{"arch": "vit", "model": "segmentation model", "dataset": "simulated fluorescence microscopy of cells", "train_examples": 195000, "image_size": 64, "crop_scale_min": 1, "horizontal_flip": false, "translate": 0.06, "num_classes": 3, "output_stride": 8, "norm": "rmsnorm", "norm_position": "pre", "activation": "gelu", "mlp_ratio": 4, "head_dim": 64, "fused_qkv": false, "bias": "all", "qk_norm": false, "layer_scale_init": 0.01, "parallel_block": false, "dropout": 0.1, "inner_norm": false, "patch_size": [8, 8], "conv_stem": false, "layers": 8, "width": 256, "positions": "conv", "init": "small_normal", "residual_init": "none", "optimizer": "soap", "beta2": 0.99, "lr": 0.0027, "beta1": 0.9, "shampoo_beta": 0.99, "eps": 1e-08, "precondition_frequency": 10, "max_precond_dim": 512, "one_sided": true, "adamw_lr_other_params": 0.0022, "grad_clip": 3.0, "steps": 19500, "batch_size": 512, "epochs": 51.2, "lr_schedule": "poly", "final_lr_fraction": 0.01, "warmup_steps": 1950, "weight_decay": 0.09, "adamw_weight_decay_other_params": 0.05}
Rows from block 5 of a small segmentation model, named by matrix and row number. Rows with one number belong to one neuron. Each number is 128 + 32 x the weight over its row's rms, rounded and kept within 0 to 255. All counts start at 0. Numbers have three digits each.
After each neuron's rows are labels from the 100 images, of 14848, where the neuron reaches its highest value: "responds to" is what is common among them. Only what is clearly more common there than usual is listed. The data: simulated fluorescence microscopy of cells. In brackets: how many of the 100, against the usual share in percent.
# fc1: MLP up (model.blocks.5.mlp.fc1.weight, 1024x256), inputs 192-255
# fc2: MLP down (model.blocks.5.mlp.fc2.weight, 256x1024, transposed), outputs 192-255

fc1.542:158145104158114141134138107139108112125132121147161146166137141082134146071149145170115109129082094076130135136103128201109149160116128117139131138176132121125116124135133154140163123121000104
fc2.542:107106156113176083138160103123131137141087167112087140115151169162129130139094071093132139098113143088137129137124115060094087099151099159155076142096090159054135062150106161105122140104185169
responds to: cells: six to nine (50 vs 24.8); long thin cells (36 vs 13.2)

fc1.109:119115135166109091163112087162155133126119091120103124127093153175114176134071115114161105114159144128107200135107141104180137068150089131055111136169118112107018120130148107174148149088159122
fc2.109:151105147189180103136126157149152131081155148162094095139159134135126104097131118165109115151110173121147082141127145184201143125123152128097098123117140172096164168065196143092033115144123125
responds to: ring around the nucleus (46 vs 12.3)

fc1.164:094106123227109082057141113125147168160130133117134160143123050134092156137176172118136169153000122088130120130114094154128131119099115157130111178121125122136130136172138134195085078187111157
fc2.164:133108175201118180144189109131113100081153156124084113134113145130135205093033100122158101099112096101176110133130144154120164127101106072109152141077162150093127135080169132151149122052106093
responds to: smooth cytoplasm (77 vs 12.1)

fc1.485:183095124135169146106109137104195172135156110092121126142222121139132167071035124078114222164060119146161111129117097134123167158163154118112143146164089162073154131132113095150112130105161088
fc2.485:113171140142130149175143176154075160156111190121107161125191134146146121099170113084163074145094150097126111130117220109102063109065126150130128137140201136099094115149134067129185104191137167
responds to: long thin cells (36 vs 13.2)

fc1.426:142140175140193106136135100211133019113190183138155088124149153141053102132097102148099162135014116154123108130191136145133137156147174183171122109092100149121125150117069144116118119137063134
fc2.426:144107133139113119164111099102112179124119127128126110151176193117126146102112115088142105069136061096151136110109195106156087169155175128148118181114109126148141124065092099129091149140163121
responds to: out of focus (100 vs 20); fibres (34 vs 12.7)

fc1.201:209108129099172157076119126062153130100125134136191124122183187174138131118138164128150130084004120069157151132154111086191134091100132038147149111108138130097148178161108137128145088102141119
fc2.201:074095139085108088155096114131134064095086125053150125097132130113115122142170118131143101116117122100137122053126168122067090157153158137131077118116072125148141155130095157131135162168128117
responds to: cells: six to nine (55 vs 24.8); fragmented nuclei (39 vs 12.3)

fc1.121:128156090143085114092101134151088075159114135145082131067096123128158121091088091162176180182124136149177146193118102140118216110128149037139102148128081121086157167050160175136086059142119036
fc2.121:146144119150128179135140066091149166117138136078111129147136143140137114112128159097145057135136041164106076118129162097096136138089135124123134147157153138079153051141093117122152087135081220
responds to: cells: six to nine (55 vs 24.8)

fc1.651:101098135138105123196138087150131145173105130121095115192086097121112145153113104147125082066098120098157129117106163120135092089130180082136183125105103131148101131108110157080125102118098125
fc2.651:104130107129146132121115072175062130166120152110166160086147190112140115124232092157160102083122071111127148114124181078081085113076117128140158146147153042097147171174137113167175170130130169
responds to: cells: three to five (53 vs 25.4)

fc1.39:099077137122129165109132135130153135152137127122077111120116106109165054115111136131108129147255153138114183093152107112127172132109125135163104101138145151158151170158148168140152129157222088
fc2.39:145149126120134079090058145186108134102083150140074130131088184199129098123161152131131056110121117103169149172132099105159081111144108139164148090144102105131109040091126098140130093031113166
responds to: membrane rim (100 vs 12.8); out of focus (100 vs 20)

fc1.709:110091073143148103093092104180125118081121132152149081158088106147110112096174104140127131091095163134158118159162113094121079139134204106102117101134202194147166124141136139153146165149144160
fc2.709:134149124101127076110086117187161180143089156135201169083176136102122127114118165117156113130090116179107108140120153162154068164177117155091128136125177142176130127167118140107125133113222113
responds to: fibres (56 vs 12.7); long thin cells (37 vs 13.2)

fc1.116:131118214142110163065124102124139060186148139105167120151160131132109123153161117146086153144092106107162136099136108108161142050148174143145081115200158132142163155129140144113143093079086136
fc2.116:146178095149121183142051143172066177133071115116098134118119070127125128127152176159068138172135131112144096183127142137127103092107067109151114169036079096101176061112168136144051148142145127
responds to: fragmented nuclei (38 vs 12.3)

fc1.761:171148157102112085143100143224156159117134088100133101074176063094094141100186092116160119139076125120161079125181153119136119141152127141076140128123175128114113121151091110191062094124128103
fc2.761:161160198169082129084122107141075154149154113120142100130146139087126153125098138133178108133144144153110065126125203094143151127135083119078144125141144098155191150064099090136116156088120068
responds to: long thin cells (72 vs 13.2)

fc1.220:170121100152125098088128167145118132126110132109092105104157149137115115144120089167119128144125157114115123097135111085136122142100125120094111170101097162147086151114105099183122182095255064
fc2.220:095151101117164160123139139184152147181104126087123164157164171135113119134164137102106089132114130153156110142127156139138133143148071156102165130147142103162198064111143112145143135167091187
responds to: cells: three to five (53 vs 25.4); ring around the nucleus (33 vs 12.3)

fc1.764:108165137140111142137158084147114071078106120142119124157161068134103156171111117112155152109018119142158095098108119104179151132071179150145187118184183107218106191134150099152108109163130115
fc2.764:094083130141176120110162085184122104114129138173162057166174102145126159151141160173133111145117080146123110183126149141053099189151100112136081152110093132147140141083074122123127111144075152
responds to: vacuoles (63 vs 12.6); dim (53 vs 24.6); few cells (52 vs 24.8); cells: one or two (52 vs 24.8)

fc1.516:119111188111162074108081107167088136127204145134101119114111098075120135143068140130094071108088144165108150139176136112126163123130094138095116118108141127126130166128108123166113106065192058
fc2.516:169152128107163141161111157120154120154114164196179126073168120095141126108125166201113141171152137105108138145140134113159121158128109108058113100148141104129157129141158123156080105145165104
responds to: smooth cytoplasm (62 vs 12.1); out of focus (40 vs 20)

fc1.593:142110174146130171103122109089130142069089097144155119074087085113064126120158159182131121097000122155113131131107165091106130117164098147088150107132131151211134147162098133113079145153147071
fc2.593:111154087189173164129117158129104117140217141178103120153152182142127091143172169094152144196077142137149161179144144161143145142174146146083106153139122084175145137115140147141129148126085121
responds to: magenta stain (50 vs 19.5); cyan stain (46 vs 20.2); smooth cytoplasm (39 vs 12.1)

fc1.635:110154138120111111138121135125041068096076101118105081090099173110171089146183127142082115083130134083139145132122148124066144149106181135104137162109135145161085107096108126100127118113163137
fc2.635:129080175116116178076157160089184158140191081087156084135094082195146122162102138105120094155133152141134150121125113110138160111134103142076105096118123145144155174134168078141145101130115111
responds to: ring around the nucleus (77 vs 12.3)

fc1.476:091205108140123139126120112041129105121124159105069098105177080110152133177109105139134132133136133084107113122070103107151121139163125170068055147156075155160118158161122114073122149144169185
fc2.476:136099149126108090155113163073185113166130125092134164111137154092150109087173109168116151142172143103183131129119109105113101074107130100157194166081136055186093106131170076150132095123163114
responds to: membrane rim (44 vs 12.8)

fc1.305:127126121141161162123149142122117130141090092113073111100121115175119117135117144124116141140108136127085136097214135129168193111115078060115181173073129161139201158106108078173099161120230082
fc2.305:135127114160143131169163149115174173157074177122143145086153118157141161116097189141152109165142122156128123148129099143194152102125135189108115134060148198190152184142114162140127146105126163
responds to: cells: six to nine (50 vs 24.8)

fc1.663:119088099131188178138126108118125036140125132148255108079110156174121130149098120198136100147163095116079099195142098178129100165129206128139059109160088112133080142116138138171114136120143178
fc2.663:108095157109127132133133069120113135138125159132148135146142140098114103081128114120107098150152182128089128143120143173162109110131137132082224104144175169049098155152122122108090121155195094
responds to: cells: six to nine (52 vs 24.8); ring around the nucleus (50 vs 12.3); cyan stain (47 vs 20.2)

fc1.454:136086101174058151151106167175130107146095113123135140177155150140126135170138102135093111150074120086113138179123162123109137156086175143165086075074150130172128135100156136095150106084090092
fc2.454:134162086106162134138125100125100171112209116120113159093149117098147086110096187175123143060097154110129073118134076118183117138198126173135127082145129098063119184159118136115159178127151176
responds to: fibres (94 vs 12.7)

fc1.198:142124164180052165125114080102162090161115120104224077162092137110095144125101112141147122099042126167138118143086107141145157069092084179157080125137089156151133102135091133160132124130169161
fc2.198:100085094141092135142161119124115110119122162128108135081085117093125089114117140128110139190144069125110126073126142195072099112161185133138183088099116153145103161134160133215083119082175129
responds to: fragmented nuclei (35 vs 12.3)

fc1.750:122131104134151134105171152115124165127135119121118112105159147141104093151102121146134149116000074147153201128147145151126065092149159149091147128158189157175101157123099120186108119110140084
fc2.750:156142150105167081150125155050154094101104173064161114134106150109132154095159172138102109119168226147149159118129152189113160153092178100128124150142081162173173146145151077104096146182098142
responds to: crowded (80 vs 24.9); cells: ten or more (80 vs 24.9); membrane rim (36 vs 12.8)

fc1.504:130163122113098077152135116120115145086128077127090115193108120095077211167120134116158122111000110119183127148126133136148107112164099104128120077149106159131141101131107186088131109120087115
fc2.504:090133166098119153091083023147141098182090134192174078084127124169127129131171077132103134166092151143084082109115135106060161150110144175150146114152086080132149099097143134129161093150129169
responds to: crowded (60 vs 24.9); cells: ten or more (60 vs 24.9)

fc1.592:130134129090151150079146090134142145050075151124113188129136138122132179191156151126132095165123091148184122124088145149150149103123127134089133128115136090166151177118156141146141164136052161
fc2.592:140160103123138132123123134154104101157180076070149120118188128153135153083132147121141126128144118153090149143131083167116114091103105086149101090121074171200138190101070103094129131155138082
responds to: cyan stain (46 vs 20.2); vacuoles (41 vs 12.6)

fc1.352:127181096216119109108128103113179102142130143143083109146126160155131098145111169114121128202086172150197149122111069147148143129097158135167116153137128106115197147115076131125146109152068151
fc2.352:144153147204082135177093119144114173134118109097172166112109100139133130100117159100137110073146126132096155134137137103095145176173154170162090132062099130117144108081120109107175232111167109
responds to: few cells (56 vs 24.8); cells: one or two (56 vs 24.8); out of focus (50 vs 20)

fc1.759:077126117105077135127072154084170155150167110101110075093166118112091172177121118214094145115000137136166066118094199080110072126118174118157137106205166148159124133157102114169124077169110122
fc2.759:113102138131133106136050152118157106102115115098162131139118115119141148093102187053146064162110180165177127152111076126179182099148084159197079132060142116146192125068136150117171175061188149
responds to: smooth cytoplasm (34 vs 12.1)

fc1.685:104114170187085122073155085141154104128211189123109094155099118102176129181101144103114083131181118059100122122133145163133108120168199117138114136089124158129108153121128159122080153159088134
fc2.685:155080132118170136136100103110144166125126202130146173122133192151118143122166072143121160150139098119118152074131122147135122156045074119163180105130127080075104114167135138097156138083176085
responds to: long thin cells (38 vs 13.2)

fc1.367:110120122109133192097138154130127052148108098171120184065153146120055147168149128106162148150000099128158102168088154134096131111131040119157164129153113105148106148098143127165133085122112162
fc2.367:135213136108128130129149132085145150140122144093160126123133121110126127066093144160094114105121155153121144100125127094148096143156121130199124156148119143180184098154109109093138134153135096
responds to: bright spots (97 vs 12); out of focus (95 vs 20)

fc1.255:110223100050140082142125097105137106188066180123090163105074147137117158110094068157130125094134157166107166116119148085121121110145136061144150051111123113096115170142124145104169153128186146
fc2.255:150100101106136157101139144143126070106110104111181143152081109149102164153171183102103087135070195136149140162139111136136166162103154177173121073148122140130139135114145104112125104138070114
responds to: few cells (65 vs 24.8); cells: one or two (65 vs 24.8); long thin cells (32 vs 13.2)

fc1.520:127166105071052238160056139159111119140131175151140129105065103141081159169147135162093062147059083149185147153116156129150064119082177202105148067121128108100101145092088099123199120121158069
fc2.520:084108142120103051164169109140113130125134091131170106156064115118131141073116143053155126154126133154112127103137165123151153107130130125115096101093155157063150132138128112130083154124155157
responds to: cells: three to five (61 vs 25.4); long thin cells (33 vs 13.2)

fc1.575:091116121110130110138150131117141142110133123093137102084119190126125128133180133145115167105153116151100058155116117114138154137114101099151156073148125088177093107140135173113150132076164134
fc2.575:143102166118127162137099129127125131094169140167063087139153069181137151097095079122130123111179157138165111068139132149169114147123159177089128116122144189152145138183156111151109153144184170
responds to: long thin cells (52 vs 13.2); ring around the nucleus (31 vs 12.3)

fc1.465:138169102106100133125124137118050135197118151112133120124143091193028121140093156132164133177065130121200053088180135135130124103162151164081116083114177104084071080093116152105124114106137104
fc2.465:116115169124115147149108067135200134092090138221109129122140131132136111115152148155129112164106126115099086130120129126133113132122111112064139105127070132096106145157140150105098138070170123
responds to: cells: three to five (57 vs 25.4); fragmented nuclei (35 vs 12.3)

fc1.471:132154123059131140113081136160107136115121084166085119167101192177117050141126142117132155054129114101123172083044148129158164121162118162122158128133149077104139139111194133095160113107130142
fc2.471:120098147075175145112123139105172140153129130080114144109049080125128086105133153099111102186171151126193142217117136102131122161106159107132105114093135165164101175153121111152094074142131085
responds to: bright spots (96 vs 12)

fc1.715:135154158116119143188109124111155094142110097096143064156126123166132090167069142109017123113085099108115163161190088142166107056194160116066133107128153115130134112171191076125071176110096136
fc2.715:088118130111157142105158189094135161138086166129130131170117130092135071182125150113131122146134150103167142109125127169177124079126074133124087120086156114144135151097108110148121110175142127
responds to: fragmented nuclei (57 vs 12.3)

fc1.160:098119132115117135077148109126155136098103112134107128164138129100145142166123137143129145122039079114132115151136141148064197124100163057155128198132123144140092159124145091125093091141049131
fc2.160:175127104093126170148107084072168112134095162103150119149182133120128155130124170135151139127140119114121146115125151116189131115081047153159077173026112128117142098080097051133129133059155049
responds to: smooth cytoplasm (69 vs 12.1); green stain (40 vs 20)

fc1.408:180106088151127166117097122126141105103077152162180103079110128154058087084191147147091105168167167141103100155107100127073093112159172139138126135147128116093075125161178164063071176119108138
fc2.408:122148092135140121139141133146110130100068097097098121058107092090138101153106159174158169120135154063166106117131153181141135157149051123097130149140184068058124156112095133139085132174122170
responds to: smooth cytoplasm (34 vs 12.1)

fc1.580:122145180169136092101113089074108137168131113164114102123098132147111165142162084146118142125125100101119134147133123101121064064125145146146092131133135137114140120114097114123089213144007134
fc2.580:136113146195151173157116111168134107087165160086145186149102092133125122099120154110121158162156117128137113115129191155126161180131138085097120133162087120151124104123179051133190078118192083
responds to: out of focus (85 vs 20); membrane rim (78 vs 12.8)

fc1.172:115138093145139118184154113185102073146147131156158184104138120113089141134189150139118159186087112144126121127122135167117152115092193111118105107145099127062141129082129154095084156157000096
fc2.172:136140171131144141105093089085153163098118128088110099111122092169123146118100112089141119095159132121176133129136084084175137116153173130089138091081132158079143116140116135137137085069141153
responds to: long thin cells (56 vs 13.2); cells: six to nine (54 vs 24.8)

fc1.78:111131110115093139145112162157133096172163122134107127080170097143071156089124107118141210166144113089147071125164112113150179071110162134077127080201101108090110146139150129111099166160132100
fc2.78:112121111136102135149162173128123176140114112108118181134117176148119117129195124087120159094143098193175126077130110110083086191131084160149161149081150139186117151110151124121135109179152137
responds to: bright spots (76 vs 12)

fc1.138:127078085132114165211148124148150117133076146136160111143118130098145062127151119227079134129130107121112136096127105140076153087120149137054143168146170136110170064115180112141106160124142159
fc2.138:128116069156171179160156100174152099175122141067115063156115162126118135149083101134138176080157151122151169146132088130078110119135188094091141129163158121145140156106119102113136105146160130
responds to: membrane rim (31 vs 12.8)

fc1.251:146182123135130151155094110128172108174148131156117099052105127120084131163157125111085135154037090096176161115104115113120129097097150133175205106176158148231140170122160156102119104174162124
fc2.251:129076116121207096106178116147125118081095128159106105154080119114131104105153153189153098090096100110070144135152141172138090184122131105111050144115104140187130134126122141121091198126094160
responds to: cyan stain (43 vs 20.2)

fc1.99:122106133093141141133117091118138155125176129111102097141123140132080088098158133137139132096031138107154153154125127136044111147133130138101153147068100147105163111111110176155131121112217149
fc2.99:119099143070149076135108124108072129082094093163058104137149134135139135136137179174093126192085106087103151144136113106132135098110121090140129144156179109104133133147199194056110164170152163
responds to: fibres (63 vs 12.7)

fc1.222:164148125081174101094120098097114148093160128167082177093051105142104169205086164123146138137095103158086191122102119112151160118143160197113113115119131056127094152123105117160131131136036099
fc2.222:162120156059171132135114105125169078116114177101187121140077140116126126073191060147127162068110174130145144060123130144131112109109151121143159119134098071138184134116193142113059108128131134
responds to: crowded (52 vs 24.9); cells: ten or more (52 vs 24.9)

fc1.675:115112155178111108085154092179174156173138073132193163158147113101116136107073158115102162194141125123106139125077131110105150107153115111117142133165097122159137078132101132073182170129066127
fc2.675:096133126140137149141173082152123103120138136148045119109167147137141146136144093182097132177134104127208073100132078147129116117096169158097119100149112147154150124135109095177118089177148160
responds to: cells: three to five (66 vs 25.4)

fc1.609:154153127101099081140188113108123147140133130118137122189136159170143209142152126132108152122172159149125159145082126140155129108130152145099093119165145098109150135112087111122113148127000145
fc2.609:106131128105049055123094072167115124097141122134075105082072141125121203117082148167149108127124104119113128137123085123095108087142077060118202108116155183192138157164200140139113084121078085
responds to: cells: six to nine (55 vs 24.8)

fc1.23:099134145152144115128132112157164088120138168157155166135126169157125157134130100122075083107212101128122146102106133128126099085118157137130133163214179140204089134083105122084108140139212179
fc2.23:144121121084172105129106173112163195132103130124140084086103141125133142152115112123140170101183118165100095094137132159103133161138101112106070166098127184157180124126140119108149164119064131
responds to: cyan stain (42 vs 20.2); long thin cells (31 vs 13.2)

fc1.344:162127120119142124114133164148175067092093121086103115085115180130116105168130165119126098128122130134109115081135113128138143079110069129095110117119109103137089166121135134146083099156166234
fc2.344:124128151076152102093130165094133153152135089119130212063139074096129152116096108125086115135140172104135079188130147086156095217180141118079167159157162095140137081178124080096165132092136058
responds to: bright spots (71 vs 12); out of focus (57 vs 20)

fc1.205:148124139137156115126119117105082173064090164112173116137083169109107090101140059181071120122000168162114136127166081108130196074175032159112142122111155105166158110094125116119099111095182104
fc2.205:130156114159164117190133093093149133161112085133142125160111104092120150157099138099131156167130140152092108177134083112129031109111139091119157170140170161155139101135123183079116090126146157
responds to: cells: three to five (65 vs 25.4); fragmented nuclei (32 vs 12.3)

fc1.428:141084160113153083138102064128155100131189150080158153076115120147158139094145120119034134151255125149115118128118091105115109096122215119093127141106135090090136147099067116137090187169077134
fc2.428:136118141083111147101169076152105123125129117103087171177129144159125163163125195114177145113144167103119177132128178138186176121149125115106121096157115152149077161109168108155168089126157133
responds to: magenta stain (53 vs 19.5); ring around the nucleus (31 vs 12.3)

fc1.263:046120202160108104152135119140094127116178163141150120094122140078085115137172121180130126133015130155129107106154151089158139164165198133148116128135124104138100173139131135126132113138014198
fc2.263:165133091155119105051090121149222078092126134076108070141132159138105096123074140125160142146147100113175144074134140186049111149117110099085150068103134077145122102167112097115178128118120100
responds to: fibres (57 vs 12.7); cells: three to five (51 vs 25.4); vacuoles (42 vs 12.6)

fc1.221:072119158096146117128118134149074111123112128109179145147149101094107076146102134076185064138166123117118158137127157106110157103107124146115144108171125126168091165126119065112103150126175104
fc2.221:133161062141109092126145110123145145065157120113079142138099124178132134100101097175106141144105123132215154111135199127166095111149139123108102122103174157180102095147115037076118099142145108
responds to: fibres (39 vs 12.7); membrane rim (32 vs 12.8)

fc1.35:081167088116081154123096148121144234147137055108113098092126078124111112156143105120134122158163172096140131130123211170090174145133150130098082144082138175143127078171162150104101123095142174
fc2.35:141121133088121141158114087080112146132094139138110135168104128114131103103160108061126138142105155089121122132121100200124110055159075197132132094150068097143132107076122171150123175147099178
responds to: out of focus (44 vs 20)

fc1.59:074088079090080113133155157101124142153145158081123101140144151062069150183119114096090109148155144105169065114149095153124117126167156132153111130184113157054142115138106063172093105105181141
fc2.59:136129143108097131121080172127101122129136111191153137132119131127126108104124152159152200079106149127086066147143131132148080144097074100154137076103139133123117101140087130128178185102110094
responds to: smooth cytoplasm (33 vs 12.1)

fc1.114:141169105087106143106130196152098157105132120111124158100066114078120106118116162143101109147067091165151106075105125104107125157131135124099131125172093146172116172067180145094118084147118089
fc2.114:148079145106114135127143145148075115160114139097096100116146156120141113183096121090132139142127105131115124106139178185175120104211122142093075093077123154161123120126160144167152214103094120
responds to: long thin cells (75 vs 13.2); crowded (51 vs 24.9); cells: ten or more (51 vs 24.9)

fc1.88:151153116102139163120141129207108128137146204103139181156122126114127189086174167111083056127115164173089197087112149132156136111178159145131188162100151183068138153122115161149149142112077105
fc2.88:184170149112132146124161147122163089071144061108101128135090132157126145150162100180098144113116184137114168175128029187041148137165128084129200130179137118155131123135102085128164120191119166
responds to: crowded (64 vs 24.9); cells: ten or more (64 vs 24.9); long thin cells (35 vs 13.2)

fc1.753:158157117098106195137118080103156104124116161078097155198143128159103130169145116133119152113037124191135132095128079115152142118138096129094155116152161085111158109177206105117133125118108066
fc2.753:151126101109133140142110128104147162182152133119168109160129130067125089159117091059103124138134156154127162190126120134092144106133125120175124183119135133152140146180096118113094117144113129
responds to: ring around the nucleus (35 vs 12.3)

fc1.303:150166211161134059133133124163169162141120095115074133167100140151137188103117131123112143150123144131110127084107113128181169121122144081131184166128097115139218154146133133104142157138094147
fc2.303:110141128133168130164156082095186125138155197130110138110116123122127115102154133163092112151129129146163139153139126114130124132112183129141140161120127161067045115142121093135157110135156072
responds to: fragmented nuclei (56 vs 12.3); cells: three to five (52 vs 25.4)

fc1.664:182135101086087137100163146124085188126090126093099144147123127184127127110177105127085136124135104135076149090117129208136149038133198079105133100103149161125153153098151124121126142115079122
fc2.664:134119098122124119093103123157108142132097180077155081101142180121118126148108097078157110171124124122125132125134149108120112138125174157164109119131117076196106106199113120187128090109141081
responds to: ring around the nucleus (38 vs 12.3)

fc1.277:147100097078126127142152168140128133108123136071150196120160100110134133076118085164149125161178153129123122144097175064170106123143161106131154096116102164125122125106124151125139131134179135
fc2.277:071115163044102106119117185144141130122121135148088090129132132085127111122145100117134133142121146116093171131133060197077096124154068089198095077140102145103188091069117111115113135169094126
responds to: vacuoles (31 vs 12.6)

fc1.267:127072071130190164108187109169092111124152040121149103106136127098152125172089136127147110134185051142071103097105128101120141146123130066146120126133203169100128152114164083165192136191072137
fc2.267:104176162158210138174191137136158126137125160140150126151096125153131159078162118185093186126159152076122117155114152147128141129126090164172090117100091092117147105127132116064071104073182146
responds to: crowded (69 vs 24.9); cells: ten or more (69 vs 24.9); vacuoles (36 vs 12.6)

fc1.319:103121116125101135070195117141184079085149179156124137128123137186150066066054108175163144152225130131132125124111082081125084097117134113087062066077082135168126141117085139119097129091227137
fc2.319:115134175114085090126211143104132159169101148052101154125144142081141163146180187049146137077183111170153181155153169140123108097187147116108160120112163139148091143132153107194165095177107125
responds to: ring around the nucleus (60 vs 12.3); yellow stain (44 vs 20.2); out of focus (40 vs 20); look: long thin cells (31 vs 13.2)

fc1.16:178158148103182057053128101154115146101103102093132154166105123056123133119096135117172039102090114118152156144113115164147131095146120141153148167079118198155166124126118129126105255135195140
fc2.16:089153063113124197199128094143122103143106155110126120070157052175120150159149099053133113116122141143163148066145133131117044127153137138157141127128096171169106136091172145087142135116104104
responds to: few cells (58 vs 24.8); cells: one or two (58 vs 24.8); bright spots (36 vs 12)

fc1.746:086095111114087145101117141166120142115080196103151118128101156095091168148137139143080150085001149050142169104097131158106131186102160123139162120089127130118089175141130110111187087097124170
fc2.746:128149105176115091134099123122168136136123059123151127101096132158116106149115178097138135121099132106061153122124117094084134138178114147126071096131116115104158084116099151172077189117101111
responds to: membrane rim (30 vs 12.8)

fc1.321:143081110209117130111106115144159133121163117140170087103140129160086106167149094155134107150166179125139098125106133095094167104124117006123115103127124131144120163147103131139132080112166080
fc2.321:113155138185079075161100141138094141112092136123063135148106085115125114075150155135099138128165161105135113132133162150117122114127092150045133144205104124151135100154164075116132107148143196
responds to: long thin cells (48 vs 13.2)

fc1.598:149131140159133092126134094110119115120103144111146151116096145118105152087115088090167093099186162148150163082131124143134167113126139165128092118164096092143081151051118096126083173148075107
fc2.598:109143076137157138116084089127134128093084167179135146124133140095129114124146161137110168167151180170153189135131121165081130133141135156175132137129142113142102108165126090133175159137070177
responds to: fragmented nuclei (33 vs 12.3)

fc1.469:067122066096123165110163194130170116124150136157144111062159153135177131053126138097126086117169140122107118087128122116083157074098100112125165105155128193138174174125117178147142133178168141
fc2.469:169168133061130148148155167147171132134089122139096134144050104104126089123139171133082139114123096163131158136142122056159136168176077180210147074139139059096146089131111134134143106092098140
responds to: membrane rim (100 vs 12.8); out of focus (100 vs 20)

fc1.240:128069178142163133154167158161108056160105134083168137074141184153074134098119103135121165107093109116128133166125078120146085078182052139105116161120136137192115121086128078143077126086187151
fc2.240:105128115049156111080119144178173193110111114148093135145058103097127196128077111084168090161166135064113110118120136109165149171072113108081174111092219158147117129145142136115156093130141130
responds to: bright spots (33 vs 12); vacuoles (31 vs 12.6)

fc1.736:148177090216097042134160137132133156174146157130114151160189126105109156163118136088162118088090185118143156118098088138183181125113080132151085165150080214121138069140042087184114135124149105
fc2.736:050153127172105153173130129132113131146104156107165108099147138092146147112131136198137099112178162140143118061127145193080100092136085095096117169107129074147115248118183090175143112172128148
responds to: smooth cytoplasm (100 vs 12.1); out of focus (63 vs 20)

fc1.584:157094208108062096125092130153234127179171146101132165135149151127095189167106095098132125164087133085125177127137088134137203108159119124115085090127147100125131131118135128157157085105060146
fc2.584:148101053109058120123115183155090120040157117082158122095088107115149132128144160132168174101160147060174110079125093108154099131116104149175120093104152102153110146099113136101133165143100095
responds to: membrane rim (72 vs 12.8)

fc1.475:106170172094145135131154100159151161173166090123152059152109163157126146143171091167113169146108108140104118137110117176140140123132104152140166171167093086107145156171160158126162127109046135
fc2.475:166143103098142121154127148149107118127124206054106132101081117136119176140098161072147109111093171177176163087115107070152139131156138134146121171126142154098121104106125141103138132134131088
responds to: fragmented nuclei (29 vs 12.3)

fc1.131:107120081158125165139125068093081113195136079104111124156134097097125061141111150094134060089121113094181104122092104060073113051154107091152160176095114184157105159125125134114104068109150179
fc2.131:131098121103125111127122108096073169134158117191112119107099170133127113126163127155150112056132112149112081097128207117129114147098116109177133146146189098133155120130124066137174108102139161
responds to: cells: three to five (62 vs 25.4); fragmented nuclei (33 vs 12.3)

fc1.177:139134117082123123157110143103139174117111159130096137120125099119093098105087144123140174087023104154146123117151124100139085112115111130116117104120184135157143111135138139122118060099255107
fc2.177:116104109118159139095128145104089118142157128142159075175116129134144097140183135186117036165135137136096168132133148138110170228135145122157064132205143139103137083118112078169175127129127074
responds to: crowded (58 vs 24.9); cells: ten or more (58 vs 24.9); vacuoles (35 vs 12.6)

fc1.419:119179136167151149115151061122085146153147139134116081105089064074097046117148082150118120122078120104171135128070114082103129046093131167138179152143097110163116130080104118188131096149161141
fc2.419:150126091133157060113106098166168136064116112124139127148155129080118136123151141108135111114175131073068102078141132147138115164142145145168019163126136137159153099151095043166106120182123131
responds to: few cells (79 vs 24.8); cells: one or two (79 vs 24.8); vacuoles (38 vs 12.6)

fc1.311:133114124130118157123137086136149116209109120079216177100150126100091125133132154080143124134144181114087158145106149151149165091109135082095160126150159145116138161205174113171165136115188155
fc2.311:121097156086143100142073090164178085108108112145086135079163170104125182096178111135121120127136184110151132107134156141121159154144228105099121111130068194145098115085188153122119087155188142
responds to: few cells (74 vs 24.8); cells: one or two (74 vs 24.8); fibres (48 vs 12.7)